{
  "train_examples": 39062,
  "win_length": 400,
  "encoder_arch": "transformer",
  "encoder_parallel_block": false,
  "encoder_moe_every": 2,
  "text_encoder_width": 192,
  "text_encoder_activation": "star_relu",
  "text_encoder_fused_qkv": false,
  "text_encoder_layer_scale_init": 0.1,
  "optimizer": "soap",
  "lr": 0.0036,
  "adamw_lr_other_params": 0.0012,
  "lr_schedule": "cosine",
  "final_lr_fraction": 0,
  "warmup_steps": 610
}
Rows from block 5 of the text encoder of a small contrastive audio-text model, named by matrix and row number. Rows with one number belong to one neuron. Each number is 500 + 25 x the weight over its row's rms, rounded and kept within 0 to 999. All counts start at 0. Numbers have three digits each. After the name is the row's rms in percent of the matrix's.
After each neuron's rows are labels from the 100 texts, of 14976, where the neuron reaches its highest value: "fires on" is the input token at the peak. Only what is clearly more common there than usual is listed. The data: telephone keypad tones over noise or synthetic speech.
# fc1: MLP up (text_encoder.blocks.5.mlp.fc1.weight, 384x192), inputs 0-95
# fc2: MLP down (text_encoder.blocks.5.mlp.fc2.weight, 192x384, transposed), outputs 0-95

fc1.141 153:548496519537484510439506521504472523487461503490549494490489492498500477480486479514482480463489497479513514435495545484502514495461445446479512496518517499493485515493542540493527496483474447519486564479457521506515478473486533503509494484514487515530478544479513527504496503469471478480
fc2.141 115:512519481495481505557499484474442475487490523523458538466519527442495503495497483482483459480498444499493542480499494495510505484522517469502497502519480476485482488499496543507474542496527478482472517477494481524520502508463497547491487503409454495527521493502506493534495479465464483503
fires on: "4"

fc1.367 178:518540530481502539425490498511493475502461483509467534477517540533511506422477515531488495506526491533474532501504497529506474516478518531502502507492504507536459498526471438505456500506489511497563497460490480490531522494517492508499504456527509503485509497489506500455473479498498480507
fc2.367 101:480488489522515546550527517532489478524495512529515520539498460535469464533526497503512501455484532472499512515499504502506519475478494499502494474478485453473521496455528541501496472509492546499480477519495522513489526507492528531508492528497549503543507523505506492511539512532492530487
fires on: "8"; "9"

fc1.150 136:495490551547535504486543496504513557491516514540471497495483481489492490481463489522497522495494479519527485513514516529504489526534511481505483472454499496517463459479544512510494505473515485526487501521451495511489516508552509536544520475486465488501522494495552461508427458495496495484
fc2.150 107:498467483498515526479471454502516523496477491491508470478495496451450445465508501503469511582462486497486487524517509508464484530488450484512502493546446483470469497481492493527504508486518488476537486507521503513491500525536511524493510464548447512525523501491519507494531492461495507529
fires on: "*"

fc1.135 143:495501493525486520519514530540520499483550520522534446485512517488515483515491525546468480456478525477510467499486451464509512542508527474557507478520496446476492439477557490499482529536508427532505497519469528506501526494531474468476532530474540529529471496485495523468504481512517512482
fc2.135 106:508504521476496520470519499480483538485470493494490492493502423497491509502485513521457488477453530476497476502503509481476525517477529490495474510494488516497504477532483490467497521470528499521524506501494468487491444542495468514465512478518473493467532515498476507502546470468476492523
fires on: "7"

fc1.49 156:467495535515491490493510524512533489502505554504462448522509505488541466465488454451492516498497488492485512487499493510530528507448492496496548551490482480500531474508516508519470499505482467505457517505545513475501534491521534525525475491511494485474509542492514509526516517533508514523
fc2.49 101:556504471456537484509489492521479478511558514523517530489491523464492541498511519494530507487509490534495485509510525527489461466532521537527462466550461500503444524477528508492525496491531544470456516466495454466467513499510516495524477512488474507500495474501498480490490540465515515488
fires on: "5"

fc1.259 156:486478461501525507476506469520503507502485520523488546519490532505523502484502507505528491529496515535471521471459462550519544452513498488475480506483519503514468504510509517493490475509493503517498478472485579555485546466525473503507501480486473468440576500429524510514539503551491522480
fc2.259 099:509539480470501526506481506477503491485484513433478506497524465507526450508475520497490494473505520479506474521502506494472557492497578486533483494508520503484498494487494460510464488506464439499518496501467522426489506447501479492464519529501490465487513486472493480503490486532515483487
fires on: "a"

fc1.234 179:493476533523549515530495482521555477512537521513509502478508468532509534536526516452558515484485507514498470433475489456488505448505482472466496479506521482544515492490504507528519512515506534544484503500482504483502474482537536491522509474479503489504497466466509488498500492494490482508
fc2.234 112:515529468517530461508539480494525498481524475534506503518470545504538498525484507503514486520550472516480518517511498509482529484496507465507465478515486494511490502508495516546494512497464560488467494504507499506505481485461477530515476425433464504511453513548486449523540472480487473505
fires on: "c"; "d"

fc1.200 168:520467561482510514552505498493497456504452449526482504497505490500498536462508509464529501501500495534530473466484494511481519485511506478475490534526510528484518459462466445489510481513483490489496518523498536541488515482525524497513499502482477500515493444482490537486499492510486522487
fc2.200 100:494486479503506488521509516538456515488511482553507523521521550501513464510497495504483510560486509498516522485463529505469498490499519503461482458503469477494493473522510509513521481510491453517519558512507481490485515558568503500502493514461512487540495505505545532524468466474487475468
fires on: "<end>"

fc1.61 186:518489548536492500511493526534515508490526464483556489465526467474519508517482513511478515511495508500487476493503446507490509503479526477547512502489454466510523486508492494470504538503530494496535463526472519492486515528504492488484498453537476506470531541469442495512518477504496467520
fc2.61 110:541478496489475477528521488497479526476472501520478510515501551453499501529470505452518516471486523510469528503509473447539507501482513477510488490493480490516489468517482508499490464494473542486476469517499445507466481496532496531479493512498501506514496480488548469511518514491487510537
fires on: "7"; "<end>"

fc1.340 154:457474514546522494524484535466488495480485469495464461516469502491495517513493506507510517474537522505491500500511471470554500489494513506528548500508530479484521498558536520541522496480485505508548521498499585504521502454508494498533523488497497535510476454545481487487497485518517501465
fc2.340 103:479570478462513457516520495529454483505520493524550522474455472453527551526496462503547532513508487506475543479504505494484511476478515495460515456512486482523504527475492559459514515525500480513500531472530493467503512520499530492474458583495506526532488488458501479502497515465527507511
fires on: "d"; "b"

fc1.40 168:464526539490529496505523535484499516498518503505495506458501541485500501525500503495462526488505543534467485498494493489495491496537483479513473506543476456473526499517513501509495520524528451490479529503478522492488541512521516489454525528537472511517471491481476466457501496464511526507
fc2.40 107:493493472495503482509489509464485491478477475476524526489495501494520494469505519508514496449504516477522470490467467463524503512500478499479509471481577477522537474462500471472481496524500497536485498514488537521496491492537511469464507485548514516451537445540491530504535505501539466527
fires on: "3"

fc1.181 146:518472502458509476525505506508462466525462493545500511506526495441513499497466490532495525474515480488482504464467457509528532519496470544550505502508478517487512531432517526452521501483515479521471486540489451494480510514513532503535497490509475535535479526478529473501462480513465485483
fc2.181 100:535480481480485485483486479498486481475524496488535530504464505477485506507539504516531546482546522516494471519482492491511493503511543502496508560498545535508479490497465456534510474536464545473525546509484570514500528525534485491481501510460484429475506515488467522559550487518557463538
fires on: "a"